Rows from block 4 of the text encoder, named by matrix and row number. Rows with one number belong to one attention dimension. Each number is 128 + 24 x the weight over the matrix's rms, rounded and kept within 0 to 255. All counts start at 0.
# q: attention query (text_encoder.blocks.4.attn.q.weight, 240x256), inputs 0-85
# k: attention key (text_encoder.blocks.4.attn.k.weight, 240x256), inputs 0-85
q.169 [139 127 132 148 133 120 128 137 121 132 141 133 110 124 144 148 126 117 139 136 129 133 123 149 137 159 147 153 112 118  91  80 125 147 146 134 130 125 114 109 145 127 117 153 127 152 112 131 164 112 117 129  86 121 108 139 125 115 119 155 126  93 144 108  97  93 126 110 132 120 156 134  98  89  87 112 130 114 151 122 131  78 111 133  73 149]
q.170 [111 119 126 131 109 104 108 162 123  91  97 136 136 144 129 121  83  81 138 144 129 116 151 150 144 100 167 141  86 106 112 118 163 212 129 136 102 120 125 128  88 175 114 127 155 191 171 121 143 127 122  88 112 142 113  72 132 125 171 112 121 130  96 125 172 132 106  62 128 167 144 174 113 116 129 115 139 122 110 164 120 118 127 139 106 149]
q.171 [117  92 129  98 149 138 155 117 129 135 146 163 155 109 112 104 123 115 140 121 138 117  97 112 138 111 162 133 127 125 159 136 141 129 103 148  99 106 107  79 151  98 157 146 156 134 125 132 131 115 123 134 142 147 144 113 164 127 179 145 137 115  95  98 107 124 136 151 130  98 118 149 132 186 134 154 163 140 114 133 152 111 109 145 110 112]
q.172 [151 132 136 125 154 116 134 150 132 126 138 152 124 167 140 111 105 122  86 108 123 143 122 145  95 110 134 134 122 148 108 122 144 120 154 129 121 160  88 133 132 131 128 134 124 143 109 147 140 106 102 109 142 148  92  94 121 121 102 175  96 156 109  93 146  83 125 113 118 153 151 130 180 113 165 153 136 102  53  89 130 132 139 135 121 155]
q.173 [100 128 121 154 156 121 149 145 133 102 143 111 157 137 146 146 113 111 111 102 113 126 131 130 135 104 131 154 148 134 171  99 168 117 130 154 112 149 106 120 117 113 108 126 104 188 122 134 129 168 132 101 143 145  95 142 168 154 168 106 145 132  86  95  90 124  96 111 133  98  94 120 114 136 137  68 136  66  75 144 116 129 116 154 113 114]
q.174 [150 131 144  96 122 128 169 124 160 122 120 109 152 110 146 118 137 163 124 115 147 130 119 122 107 129 150  95 109 117 112 166 101  98 153 131 132 118  98 124  93 165 105 120  96 105 122 116 121  85 124 123 136 153 125 113 128 144 131 128 112 140 131 109  95 145 120 123 139  85 125 205 124 127 109 108 107  85 114 161 114 138 172  90 103 130]
q.175 [114 113 126 138 120 135 139 129 145 140 107 156  97 105  92 144 119 137 109 137 109  94 113 151  93 116 119 124 107 144  70  94 171 132 137 132 143 181  96 123 128 131 135 155 136 140 136  78 171 121 119 153 155 134  76 130 123 185  98 133 103 135 153  98 162  78  80 136 175 143 168 126 136  94 133 125  96 103 158  97 167 152 148 134 128 113]
q.176 [133 150 161  99 127  99 171 118 100 148 150 122 178 161 151 112 133 149 136 105 133  98  78 143 133 100 110 157 143 128 149  98 118 110 112 165 138 176 116  88 121 149 162 132 127 133 135 157 132 125 122 108 136 122 116 136 130  89 149 145 132 119  69  94  96 106 140 130 126 112 135 148 132 120 130  95 106  84  92 164 130 119 112 124  87 150]
q.177 [161 106 112 114 116 128  62 154 140 175 142 112 148 109 123 130 103 120 102 127 149 127 151 147 134 135 140 135 118 121 111 142 194 124 118 142 141 105 173  89 100 151 159 123 123  99 133 148 143 139 115  98 134 140 134 112 115 164 155 100 136 127 136 138 144 132 121 101 128  96 120 124 103 127  97 121  85 154 111 133 132 120 167 123 136 137]
q.178 [101 110 129 165 136 123 160 168 125  94 186  90 177 134 162 133 156  95 147 110 182 140 108 136 100 122 154 131 139  86 134  98 116 119 142 183 149 112  94 117 113 134 108 130 169 163 147 147 133 133 132 114  96 184 111 109 122 154 154 157 115 117 137 104 140 103 132 102 131 131  80 163  98  95 136 104  98  68 112 183 125  76 120  96 106 154]
q.179 [120 160 131  95 123 112 127 117 145 104 156  89 165 109 132 138 130 182 138  90  88 162  92 124 177 106 163 111 147 155 140 129 109  71 140 123  79 121 124 104 137 120 149 151 121  98 136 122 112 110 149 148 122 134  97 142 114  88  94 143 161 116 121 106  98 128 172 214 126  98 141 125 166 121 119  88 135 123 126 160 134 132 110 136 131 104]
q.180 [150 125 127 124 132 115 138 107  93 193 107 101 101 149 119  99 139  95 106 119  97 113 148 124 172 128  66 124 161 107 108 130 139 143 157 148 156 132 175 104 120 123 167 120 106 134 126 136 159 145 140 105 102  79  98 127 146 112 130 130 117 121 116 155 156 136 153 154 113 147 116 105  97 126 124  85 127 132 123 116 133 123 152 131 155  92]
q.181 [117  92 132 168 143 159 107 131 185  82 138 114 146 123 119 117 138 119  91  86 143 103 130 147 161 102 162 129 111 109  89 115 103 141 114 171 111 112 120 123  91 108  92 174 126 186 158 103 104 143 153 100 152 140 176 119 151 119 177 116 126 136 164 134  98 126 127 150 128 122 145 106 123 137 112 123 176  92 146 131 149 141 113 156 146 104]
q.182 [111 145 128 145 123 138 122 114 119 142 139 129 157 142 116 109 120 163 105 157 168 125 117 127 116 159 106 113 118  99 160 120 119 128 119 127  98 201 172  88 154  84 105 120 114 128 111 144 139 127 130 145 140 145  97 112 144  80 111  93 133 127 131 122 139 159 125 121 141 150 122 131 103 151 147  99 128 149  90 156 155 160 143 129 125  99]
q.183 [173 112 121 137 115 131 102 118  94 117 100 142 119 112  87  81 151 129 126 151 162 138 105 156 144 114 113 134  90 139 151 160 163 128  89 121 125 115 154 159 120 129 143 113 116 132 136 137 155 134 133 136 111 105 125 152  93 116 129 165 129 111 117 124  95 131 140 135 101 157 146 130 115 144 123 147 118 124 126 129 157  86  78 112  91  96]
q.184 [114 103 147 141 107 124 138 118 115 128 149 136 135 120 124 134 190 132 118  85 130 111 102 102 164 151 131 141 134 123 149 104  94  86 145 166 156 126 127 147  95  84 138  82 112 115 123 121 135 118 113 141 110 119 190 129 133 115 122 128 137  93 134 133 115 109 144 134 107 112 127 133 141 158 113  95 157 121 127 131 139 114  89 137 133 126]
q.185 [134 179 159 136 125 146 122 134 128  99 123 129 110 143 155 107 143 109 135 166 152 143  96 105 102 118 109  99 117 113 126 176 122 122 133 125 130 161 117 138  97 141 115 119 139 124  87  95 156  73 144 120  78 148 136  93 153 106  93 112  84 136 159 112 139 141 114  89 155 218 158 149 103 147 122 127 124  95 108 109  90 159 146 120 103 134]
q.186 [113 162 126 152 109 120 165 130 140 144 133 135 149 121 119 122 125 150 145 136 149 155 141 128 123 125  78 153 143 132 140 116 145 115 111 152 137 126 169 136 131 164 121 133 134 118  98 135  98 165 125 135 165  98  77 130 114 126 120 115 131  98 111 166 155 134 126 119 136 120 115 113 110 122 135  88 103  99  85 150 162 116 154  98 133 136]
q.187 [133 101 147 134 125 159 106 125 118 153 129 128  80 101 126 122 140 129 140 142 131 119 139 126 110 174 144  81  73 134 136 143 101 122 165 112 103 127 115 142  95 129 149  78 137  98 137 131 124 160 149 142 124 116 152 117  91 141 178 144 108 133 151 122 100 176  98 134 134 101 140 141 104 117 128 164 163 112 119 146  72 126 203 150 114 101]
q.188 [147 135 133 146 122 116 119 131 137 105 150 127 118 121 151 117 154 127 150 146 132 127 133 151  93 102 147 151 135 128  97 136 131 130 158 147 104 111 129 138 104 159 122 129 133 138 130 162 115 136  97 115 118 110 176 105  93 129 130 124 124 138 115 138 130  93 137 111 115 138 145 144 104 120 108 122 117 137 126 139 113 114 144 119 113 114]
q.189 [113 131 158 166 132 127 145 144 152  66  76 134 101 125 128 116 117 148 111 148 130 148 115 120 154 136 128 119 133 159 101 150 134  78 168 124 133  96 163 166  91 165 156 125  90 133 155 129 133 145 143  84 136 123 141 126 119 133 106 114 112 122 118 137 131 143 100 130 115 132 109  77 161 110 100 113 102 123  98 124 128 163 121 142 168  95]
q.190 [101 140 130 164  99  99 166 113  90 126 118 134 122 143 108 161 159 143 155 117  97 134 118 100  93 166 147 124 149 142 162 138  78 123 151  95 102 143 107 201 154 114 131 110  94 122 120 124  97 140 142 161 135 134 114 122 147 113 135 142 133 106  97 148 122 163 117 125 138 131 110 114 159 158 156 138 117 152 101 159 123 134 148 123 117 153]
q.191 [139 116 131 123 134 149 127 154 108 129 163 110 129 143 154 130 173  77 129 104 137 169 136 110 126 122 116 175 119 101  89  90 177 179 154 165 153  85  83  92 121 128 131 126 169 152 146 148 128 146 120 126 134  89 160  94  92 131 155 132 116 123 103 115 135 142 106 111 115 129 162  88 130 127 109 130 138 110 119  79 153 104 130 164 104 172]
q.192 [185 119 148 100 142 101 145  91 129 179 116 115 152 138 121 108 147 139 112 115 137 117 151 110 120 132 148 116 112 145 130 195 141 123 132 114 102 143 159 106  64 137  76  90  84 132 118 117 138 143 127 123 144 141 130 104 129 127 134 138 135 137 128 118 114 144 113 102 115 114 129 149 122 126 139 133 113 123  98 129  69  74 136 142 134 123]
q.193 [ 97 174 143 117 171 142 118 116 143 150 118 111 129 146 120 129 148 125 126  97 102 163 149 167 116 166 109 146 152 121  96 173 116  99 106  79 176 159 130  93 157 105 141 169 131 118 139 103 120 116 113 122 114 188 129 147 146 102 155 113 136 149  87 137 123 126 108 154 107 120  99 130  94 164 102 122 151 114 139 138 211 110 138 112 110 117]
q.194 [122 170 123 108 121 132 130 104 124 125 141 138 109 115 141 109 136 135 128 158 140 128 107  83 151 143 149 133 127 111 161 122 162 142 122 144 109 102 143 145 165 147 120 133 102 128 137 120 120  98 119 155 123 145 139  94 123 141 109 110  64 137 133  93 106 124 109 120  80 118 150 142 130 167 172 140 121 112 105 113 166 119 126 130 161 114]
q.195 [107 114 130 127 149 110 118 138  89 128 129 151 124 128 131 159 143 110 118 143  90 135 123 160 175 139 149 108 145  97  99 125 164 117 176 153 111 128 100 134 125 129 157  85 140 121  85  77  92 143 150 161 133 158 145 140  80 147 147 109 132 119 124 147  76 139 142 132 140 117 151 137 119 136  81 119 137 125 145 127 109 132  56 154 121 119]
q.196 [118 113 142 117 157 126 177 128 108 123 112 148 125 144 112 100  72 132 120 107  99  88 147 129 157 169 146  90 142 144 147 101 140 144 140 139  89 108 133 123 121 100 113  84  93 165 100 139 117 165 120 139  79 111  99 123  95 177 161 129 122 140 145 110  79 176 110 138 159 145 129  83 162 123 159 173 143 160 144 153 114 106 111 121 152 150]
q.197 [115 106 141 125 102 141  86  96 151 101 119 124  80 115 115  92 175 151 136 129 125  93  98  87 106 130  67 161 160 144 129 102 151 151 117  92 151 131 157 107 124 119 134  78 107 171 114 112 145 131  85 132 129 170 137 124 134 130 113 121 179 101 125 138 132 102 134 141 126 156  86 111  97 105 147 115 109 122  86 134 160 140 118 102 144 140]
q.198 [111 115 107 117 129 121 133 169 111 122 137 128 121 144 128 133  76 137 106 140 153 130 110 146 141 119 178 115 151 138 134 131 139 158 118 171  90 133 140 141 104 133 106 139 143 110 130 112 100 118 134 161 108 154 142 146 140 165 132 116 105 108  96 133 102 145 131 125  97 104 131 113 143 111 169 139 204 153 120  80 133 102 116 143 115 137]
q.199 [103 115 161 124 114 152 121  91 125 123 127 146  99  90 116 128 125  96 155 138 120 114 138 116 128 125 145  92 147 150 128 104 138 135 123  59 111 128 122 139 141 118 130 122  80 115  99 117 115 138 130 102 149 110 158 157 134 128 110 135 121 124 126 120  87 142 106 141 142 192 116 122 144  97 131 148 141 118 144 123 134 128 168 143 114 158]
q.200 [175  91  97 147  83 114 132 145 103 132 181 149 114 105 160 108 104 143 152 126 149 167 153 126 126 111 121 119 128 108 144 101 123 167 130 109 123 106 152  83 157 118 128 140 139 144 110 165 135 130 132 125  94 153 138 112 123 124 108 103 113 121  84  95 167  74  91 128 108 110 152  95 117  74 219 139 138 178 116 121 109 180 138 132 154 114]
q.201 [162 128 113 122 114 124 117 148 133 156 116 127 135 156 131 130 116 146 131 113 133 150 135 129 158 117 153 131 123 126 136 132 144 145 112 134 101 154 145  77 133 144  83 107 128 114 117 134 110 119 152 121 105 105 126  79 133 145 113 140 175 121 143 152 130 116 143 110 125 108 103 126 136 117 159 111 106 126 112 123  97 113 155 117 133  96]
q.202 [126 122 121 120 155 116 140 186 107 124 104  65 138 165 106 135 131 112 123 136 115 158 165 182 129 103 137 146 176 110 138 153 101  87 145 131 131 135  73 129 123 140 112 170 144  95 124 139 156 145 150 145 124 156  80 130 110 138 124 159 112 110 138 103 124 104 127 118 147  75 126 106 137 137  90  94 146 139 146 148 113 128 113 135 127 114]
q.203 [130  96  82  80  99 123 131 152 170 144 133 111 146 146 129 105 121 132 152 154 126 161 155 151 131 144 158 168 169 159 124 136 122 133 106 114 141 128 109 134 136 135 105 128 123 117 156 115 147 133 134 126 142 154  91 168 132 139 136  83 112 133  93 125  96  76 131 126 120  76 122 128 110 159 122 103 171 144 113  96 158 132 163 162 119 145]
q.204 [125 134 121  96 159 107 158 122 140 162  79  96 106 120 123  78 130 123 124 139 101 137 166  87 129 106 128 126 147 140 139 135 125 104 154 143 109 137 126 174  96 158  96 113 111 119 122 127 109 160  97 121 124 132  92  86 132 137 112 152 133 131 205 125 115 152  81 104 154 135 139 107 176 158 172 126  81 117 129 142 129 166 110 110 118 173]
q.205 [168 104 122 121 142 107 121 149 122 143 141 111 116 124 147 117 121 117 134 104 113 147 107 130 123 139 143 159 112 125 133  86 109 163 118 132 167 119 120 157 144 152 134 207 156 170 132 122 139 111  99 121 144 123 133 126 126  84 158 104 139 170 111  98 127 114 147 102  80 139 144 128 113  88 127 130 101 120 126  93 178 128 116 115 155 150]
q.206 [105 111 133 145 116 140  74 131 103 133 172 147 137 154 162 199 167 144 133 116 111 138 133 171 141  74 117 145 114 134 130 106 110 106 106 132 111 140  96 102 128 136 150 150 137  89 126  93 110 102 123 100 167 136  94 161 149 136 101 128 169 110 141 168 134 125 152 105 146 159 122 179 121 115  86 124 154 158 138 145 110  88 139 142  95 133]
q.207 [128 135 123 153 130 131  89 127  96 132 116 176 137 142 103 130 166 147 188 131 117 144 145 161 128 117 153 135 156 163 115 113 166 138 158 102 111 148 116 100 164  91 127 150 188 112  76 126 131 108 113 120 160 127 146 144 138  79 111 100 175 103 121 174 121 117  82 116  75 110 148 125 128 104  90 137 156 134 148 135  91 139 144 148 179 137]
q.208 [ 84 146 119 141  99 130 102 104 158 109 136 128 110 175 147  86 128 139 133 130 140 169  97 131  84 119 117 127 162 146 123  91  92 140 109  95 100 104  87 141 198 141 127 135 114 167 106 153 112 123 109 160 149 202 109 103 101 112  99 135 117 136 122 104 120 148 142  80 128 126 115 145 137 108 175 140 133 102  84 150 175 134 129 126 138 156]
k.169 [142 124 133 128 147  98 143 164 118  86  90 126 113 135 109 133 132  88 155 145  95 167 132 109 147 152 101 176 131 149 145 114 119 103 163 113 126 110 114 132 119 119 135 131 124 129 137 118 127 126 115 123 124 136 162 126 154 119 120 118 177 144 171 126 154 129 119 142 100 176 105 131 112 136 113 180 203  82 121 149 133 103 110 184 116 116]
k.170 [148 127 128  90 148 119 140 142 154 114  81  89  97 140 106 134 137 123 105 153 140 154 148 103 145 121 155  98 204 131 117 135 141 122 127 120 109 162 112 131 129 132 116 150 120 111 150 146 111 124 133 106  57 155 110 132 125 166 126 125 182 123 132 133 107 136 101 156 158 191 157 137 139 145 130 146  88  68 155 135 138 152  97 139 157 124]
k.171 [171 124 117 151 163 139 104 138 141 152 114 123 125 120 148  96 117  79 133 160 143 135 156 152 152 160 121 200 113 121 127 144 110  88 123 169 113 156  88 133 175 102 120 123 149 107 131 164 123 148 117 135 150  89 103 111 107 162 116 156 136 140 140 149 144 149 142  86 130 117 128 146 143 118 108 135 149 139 187 124 119 146 139 126 101 182]
k.172 [115 112 126 135 133 110 122 155 107 105 129 138 109 131 130 101  93  78 105 148 152 121 140 154 176  94 142  79 174 129 127 109 144 116  78 149 127 147 128  98 129 169 127 147 163 133 118 147 140 130 128 106 122 119  98 137 120 131 123 117 124 178 135 109  93 115 151 113 111 120 128 100 127 125 116 114 139 117 111 130 171 109  95 153 139 133]
k.173 [127 146 120 145 153 103 137 158 128 104  62 104 129 146 113  70 100 149 162 157 141 138 128 154 132 151 162 124 175 148 107 136 147 150 140 149 141 128  75 112 142 150 136 163 111 110 144 143  86 126 152  80  99 125 134  84  98 134 119 134 154 120 110 133 122 133 131 133 130 137 146 130 135 113 133 169 149 138 131 173 113 107 135 139 129 118]
k.174 [134 121 142 148 149 109 101 129 120 147 122 108 121 108 130 152 127  65 155 128 127  95 126 123 118 122 176 105 127 141 129 140 120 153 131  94 113 136 142 129 137 144 145 109 103  96  83 124 156 129 155 131 110 161 133  91 158 134 140 170 145 134 143 117 114 109 116 133 153 115 131 121 141 133  87 112 103 101 120 123 143 129 144  73 123 142]
k.175 [109 124 126  82 148  83 143 107 123 101 136 110 115  88 122 120 104  84 138 155  93 103 170 138 137 102 140  65 114 136 158 126 212 126 112 128 147 115  94 149 127 149 167 123 132 156 139 112 138  86 108  91 100 132 106 121 124 110 140  66 133 123 133 139 122 111 125 146 149 112 118  85 145 148 156 132 123 136 133 127 145 109 121 136 154 150]
k.176 [171 126  97 138 134 102 135 128 149 157 129 107 162 147 135 147 111  44 115 136 127 144 135 118 132 111 151 190 133 112 110 160 168 143 144 201 105 137  98 148 135 154 134 102  82 126 119 123 103 163 192  76 118 108 131 114 111 159 116 132 153  96  96 108 164 134 112 110 151 141 127 110 161 178 109 126 125 134 163 100 141 145  90 126 114 165]
k.177 [138 126 144 118  77 159 102 123  88 133 114 130 121 137 114 120 140 142 143 206 178  65 137 133 169 111 160 115 128 138 155 100  91 107 106 138 101 109 136 112 154 151  98 101 140 147 157 143 103 120 163 127 126 149 179 148 115 105 152 152 100 128 135 140 143 137 116 171 145 141 164 100 103 114 137  98  91  96 196 114 170 152 123 125 124  90]
k.178 [116 116 139 148 156 135 104 173 108 103  72 151 114 112 120 154 134 150 161  91 150 111 108 105 174 157 155 196 116 137 134  94 156 145 153 157 106 135 121 147 157 102 131 103 115 104 124 114 112  98 135 100 103 134 125 146 108 124 145 132 126 133 151 154 127 135  98 123 130 156 142 119 131 125 114 133 145 137 166 129 145 124 130 116 147 132]
k.179 [119 158 135 131 165 141 136  90 130 167 105 134 152 139 154 107 168  68 137 127  84 174 156 122 125 117 113 149 147 123 128 124 145 128 153 110 169 161 103 114 132 136 156 129 156 112  97 111 128 137  87 104 155  94 101 133 104 154 145 130 137 115 148 105 116 157 151  62 116 150 120 131 120 148 107 188 172 122 104 133 163 108 150 109 137 139]
k.180 [107 144 106  94  41 107 132 135 137 105 117 191 149  79 141 128 128 149 130 166 124 133 139 155  94 129 184 135 135 151 111 164 133  93 140  95 120 115 125 109 124 138 154 120 111 134 109 120 113 108 123 140 138 148 141 130 153 121 143 102 124 136 156 121 131 133 132 141 154 139 100 147 133 114 154 139 135  99 112 152 143 124 114 113 107 134]
k.181 [152 108 104 158 145 171 130 133 106 117 143 139  86 107 158 135 111 140 130 112  86 122 120 123 139 170 175 145 143 126 131 142  93 155  98 135 145 182  95 145 155 122 125 164  88  89 117 146 126 124 129 104 110 126 101 137 106 106  73 115 151 120 126 157 129 101 122 146 148 122 193  87 156 167  66 104 128 125 108 162  99 131 132 153 105 157]
k.182 [115  93 146 134 116 120 128 115 121 110 159  79 160 119 141 126 110  86 108 126 134 157  90 126 146 128 149 159 123  99 141 131 150 134 136 123 104 140 130 134 137 111 122 141 132 153 115 126 144 136 119 123 150 152 136 107 137 161 162 129 130 154 102 101 120 158 132  99 126  86 131 147 115  94 116 130 111 108 138 132  90  90 135 116 121 120]
k.183 [143  98 147 112 127  99 126 112 134 123 123 139 166 136 125 139 185 110 122 116  88 194 111 129 129 154 119 140 146 125 127 106 135 146 135 133 154  99 123 116 128 117 140 154 139 136 143 152 145 123  89 176 204 137 177 137 156 169 128 113 122  97  97  98 117 140 138  94  98 124 159 113 134 128 153 147 124 120 124 141 121 117 126 124 136 122]
k.184 [134 124 116 133 147 130 104 109 123 128 156 136 128 127 122 143 130 123 142 161 101 137 118 134 117 104 136 185  96 141 130 117 128 137 128 122 113 124 164 137 111 126 109 140 114 117 155 100 110 142 122 113 175  63 138 159 104 119 105 158 114 124 149 178 108 151 156 103 121  95 144 125 116 131 122  72 126 134 132 143 126 122 128 120 119 131]
k.185 [140 119 121 104 201  84 143 133 220 131 152 120 110 163 120 168 137  92 127  94 131 157 110 134 118 124 133 147 149 161 132 141 146 160 113 119  86 103 105  73 126 120 141 142 113 161 123 127 158 113 107 160 135 136 132 109 117 139 153  88 162 175 129 159 141 118  70  92 120 132  61 127 140 138  64 109  86 145  99 187 151 122 102  97 117 108]
k.186 [128 120 110  98 122 125  94 118 117 141 147 122 158 136 132 144 147 140 114 135 186 113 128 138 124 135 104 103 130 115 160 125 179  99 135 142 143 115 159 121 157 138 104 108 140 144 124 103 114 136 168 136 133 121 140 144 152 147 134 152 125 111 110 109  96 135 150 116 140 146  77 122 143 117 161 165 117 153 119 101 120 145 113 142 145 122]
k.187 [107 104 133 108 105 128 128 112 137 132 149 113 122 149 137 130  76 166 121  50 140 120  83  97 140 162 183 124 108 131 133 132  88 129 127 131 108  80 137 106 142  99 128 158  88 127 150 149 115 147 129 177 128 156 115 145 159 102 124 129 101 167 123 112 108 111 144  91 118  72 117 126 147 102 148 100  90 147 140 134 127 137 163  98 148 132]
k.188 [126 159 126 113 164  77 146 140 186 154 115 145 139 159 111 136 112 112 158 114 143 158 152  90 122 131 122 144 164 127 134 171 144 154 171 134  73 138 129 105  98 126  88 116 111 136 146 146 157 143 120 168  89 174 119 139 161 127 132  90 160 112 134 142 152 110 121 120 115 139 135 157 174 135 146 118 141  94  91 135 147 141 145 189 133 123]
k.189 [111 183 117 121 138 138  76 141 160 141  98 139 129 124 129 115 182 173 103 115 162 149 124 159 114 149 143  81 133 110 137 167 156 115 144 104 128 113 148 117 122 138 147 152 103 147 138 137 151 103 126 102 117 116 123 114 120 118 144 111 134 137 120 121  93 139 156 138 144 171 150 149 120 156 139 119 110 123 123 133 104 142 141 134 106 115]
k.190 [ 92 119 163 129 140 160 118 150 130 149 115  99 160 108 127 126 102 112 137  95 166 129  91 150 102 123 104 110 134  88 131 136 139 133 132 132 150  94 133 139  89 117 127  95 111 105 135 119 108 124 137 126 118 132 140  89 128 107 144 175 107 111 101 128 127 153 151 111 167 134  99 146 131 110 156 157 133 180 123 110  97 139 173 118 124 115]
k.191 [119 134  92 155 118 108  94 136 114 110 127 144 158 176 137 116 124 136 133 110 134 116 146 108 128 104 104 145 138 154 132 126 126 117 119 118 103 131 151 105 138 169  96 130 129 143 138 145  97 112 120 112 131 114 116 149 110 124 116 180 122 149 159 152 128  94 139 126 107 134  89 129 154 105 177  99 135 115 133 108 160 128  89 200 127 123]
k.192 [ 92 161 133 127 119 104 105 131  89 151 137 156 142 102  86 148 129 103 173 155 135 177 130 113 143 133 134 159 133 164 119 121 121  99 135 107 187 128 143 141 114  93  99  99 142  76 137 109 111 141 137 127 124 135 139 120 119 128 147 129 120 144 105 101 120 134 119 139  98 127 134 114 134  93 115 125 122 138 161 123 133 159 133 119 145 119]
k.193 [110 100 139 118 127 153 155 100 115 144  97 119 160  95 113 158 141 201 107 122 153 138 154 163 150 184 102 164 155 127  95 119 140  73 127 126 156 162 154 142  86 136  69 122 105  64  84  83 144 148 133 121 119 141  66 134  97 118 115 118  97 161 178 107 100 124 112 155  97 137 135 158 191 124 114 164 155 168 120 119 117 138 140 115 100 152]
k.194 [105 111 149 184 150  97 102 145 130 126 120 142  84 117 115 123 112 117  96 101 146 132 110 120 151  83 152 115 115 161 105 144 116 146 155 134 142 129 131  98 121 131 117 141 116 122  90  97 128 161 148 143 127 118  70 136 152 137 133 130  78 194 181 143 123 106 147 102 134 147 120 139  83 132 122 133 118 165 110 135  81 133 112 144 137 151]
k.195 [ 89 175 119 144  88 139 170 131 175 120 160 113 135 159 142 129 126 125 124  97 152  97 120 126  66 155 130 118 142 120 129 139 143 134  64 117 129 126 105 102 145 160 145 133 113 159 134 186 126 101  91 140 109 165 136 128 145  94 138 121 163 145 139 135 156 117 130 117  75 154 140 151 100 125 167  98 101 132 134 147 122 122 143 156  94 108]
k.196 [129 136  71 163  90 125 112 179 127 161 129 155 116 133 111 137 126 139 138 104 136 112 120 146 147 121  87 119 180 116 119 119 127 109 125 106 150 114 137 114 128 127 153 128  95 171 137  67 167 116  92 108 129 145 163 124 147  96 117  65 130 152 114 126  96 129 127 115 141 146 140  91 137  76 119 111 128 153 144 136 150 113 169 149 122 115]
k.197 [154 117 167 120 150  81 111 160 164  84 123 122 128 133 144  94 109 137 126 121 120 121 105 124 175 109 107 168 110 109 119 159  77 123 142 170  68 100 124 114 164 168 159 141 149 142 149 147 182 110 111 113 142  65 130 114 172 110 140 157 152 171 139  77 124 134 129 107 126 131 117 159  93 166 133 150 110 126 116 158 154 161 123 162 105 143]
k.198 [113  78 116 163 111 156 112 125 110 138 127 166 142 163 110 153 161  81 183  98 142 143 129  95 141  76 137 111 129 164 156 124 108 146 144 127 156 118 152 124 173 182 134 170 108 108  93 166 133  93 141 131 156 160  94 148 153 152 106 138 118 134 151 126 103 109 137  80 135 115 148 127 114  86 119 127 145 118  81 134 122 127 134  77 106 136]
k.199 [131 138 158 124 126 128 122 104 146 147 116 172 127 112 120 146 160 120 132  54 111 146 122 130 126 144 133 143 120 114 127 100 157 154 108 128 133 123 148 147 108 121 132 138 169 124 125  81 138 133 144 149 140 102 159 137 144 123 126 176 131 153 114  78  78 141 120 126 143 154 129 112 105 161 100 136 123 129 157 117 140 128 115 122 102 140]
k.200 [160 140 124 124 105  97 106 134 141 172 129 153  82 129 151 162 113  91 129 142 129 131 137 114 167 118 135 100 100 165  93 144 114 215 145 108 122 138 188 124 104 155 132 227 114 132 147 136 164 110 137 177 129  99 135 149 135 113 138 122 119 171 110 133 142 104 138 117 121 148 112 114 116 157 156 116 148  83 115 121 161  93 157 177 143  84]
k.201 [147 127 121 136 143 142 132 133 169 103 108 142 109 148 143 147 127 110 129 156 128 136 103 123 150 133 148 139 100 117 151 111  98 136 127 118 107 103 141 112 112 126 104 180 129  91 142 137 125 140 129 119 137  90 139 109 118 104 121 102 159 124 124 166 132 117 133 165 119  92 103 126  89  92 165 114 152 121 141 125 151 128 124 137 179 127]
k.202 [101 139 103 120  74 185 181 120 114 129 122 106 171 155 152 153 152 122 116 160 144 107 138 107 123 118 140 114 121 153 135 163 129 127  87 142 129 162 109 167 165 147  93 129 135 113 107 142 118 102  81 122 120 168 118 145  92 158 129  98 124 106 120 156 154 127 109 117  73 117 143 119 148 117 142 157 114 146 130 164 185 143 113  79 136 115]
k.203 [121 107 135 153 138 128 131 111 109 156 136  92 159 109 139 123 122 125 133 143 126 131 141 133 120 139 105  98 116 134 142 191 107 115 135 155 152 138 150 125 112 167  86 113 115 115  96  86 174 111 119 144 163  97 109 133 141 155 118 126 130 140 189 120 121  66 132 109  80 134 133 121 132 165 131 172 126 111 127 133 119 138 106 118  66  98]
k.204 [142 172 125 141 150  96 127 117 164 108 129 156 160 133 131 113 150 127  95 123 156 148 130 123  92 143 117 172 122 117 144 136  84 144 121 137 162 149 116 144 145 123 117 132 146 149 113 101 116 128 138  94 134 142 158 135 194 123 133 130 104 133 139 142 119 161  84 143 101 119 140 110 154 136 138 147 103 131 141 129 122 145 190 104 147 137]
k.205 [180 132  78 114  91 115  50 148  98 122 129 165 122 128 116  93 127 148 140 137 130 140 165 129 138 114 106 124 148 140 108 122 118 120 137 123 142 100 160 142 124 115 159 103 100 141 128 136 125 125 130  94 156 138 139 150  79  72 126 113 125 124 124 116 131 119  97 137 155 139 114 142 156 128 120 136  62 102 140 161 127 134 114 126 121 141]
k.206 [110 151 155 134 128 114 170  81 174  76 145 114 141  81 148 131 124 101  91  89 120 119 140 125 104 122 138 107  99 108 144 110 111 133 130 149 130 156 131 145 105 122 127 106 116 106 128 150 100 108 141 175 110 119 122 129 139 111 145 178 140  91 138 134 134 100 156 126 117 114 143 122 128 131 145 171  95 140 156 134 114 123 107 138 105 127]
k.207 [133 118 150 125 129 117 154 173 162 134 139 128 121 121 162 140 151  80 156 137 146  98 139 158 110 107 137 138 100  95 150 133  88 130  90 132 101 154  76 132 123 145  99 171 121  90 114 197 132  73 116 146 109 109 105 137 187 136 141 112 145 134 144 105 142 104 156 160  96  96 128 123 126 126 129 134 111  97 146 159 231 125 137 137 122 121]
k.208 [145 145 137 179 167 106  91 100 138 106  98 154 150 181 151 124  78 160  79  79 123 159 142 151 142 119 166 136 122 115 126 163 113  88 135 114 122 114 135 116 109 162 122 158 126  92  82 109 113 151 154 113 139 118 122 169 185 128  96 159  97 132 169 146  63 142 116 116 106 123 127 107 146 167 124 127  96 146 117 133  80 142 120 140 121 154]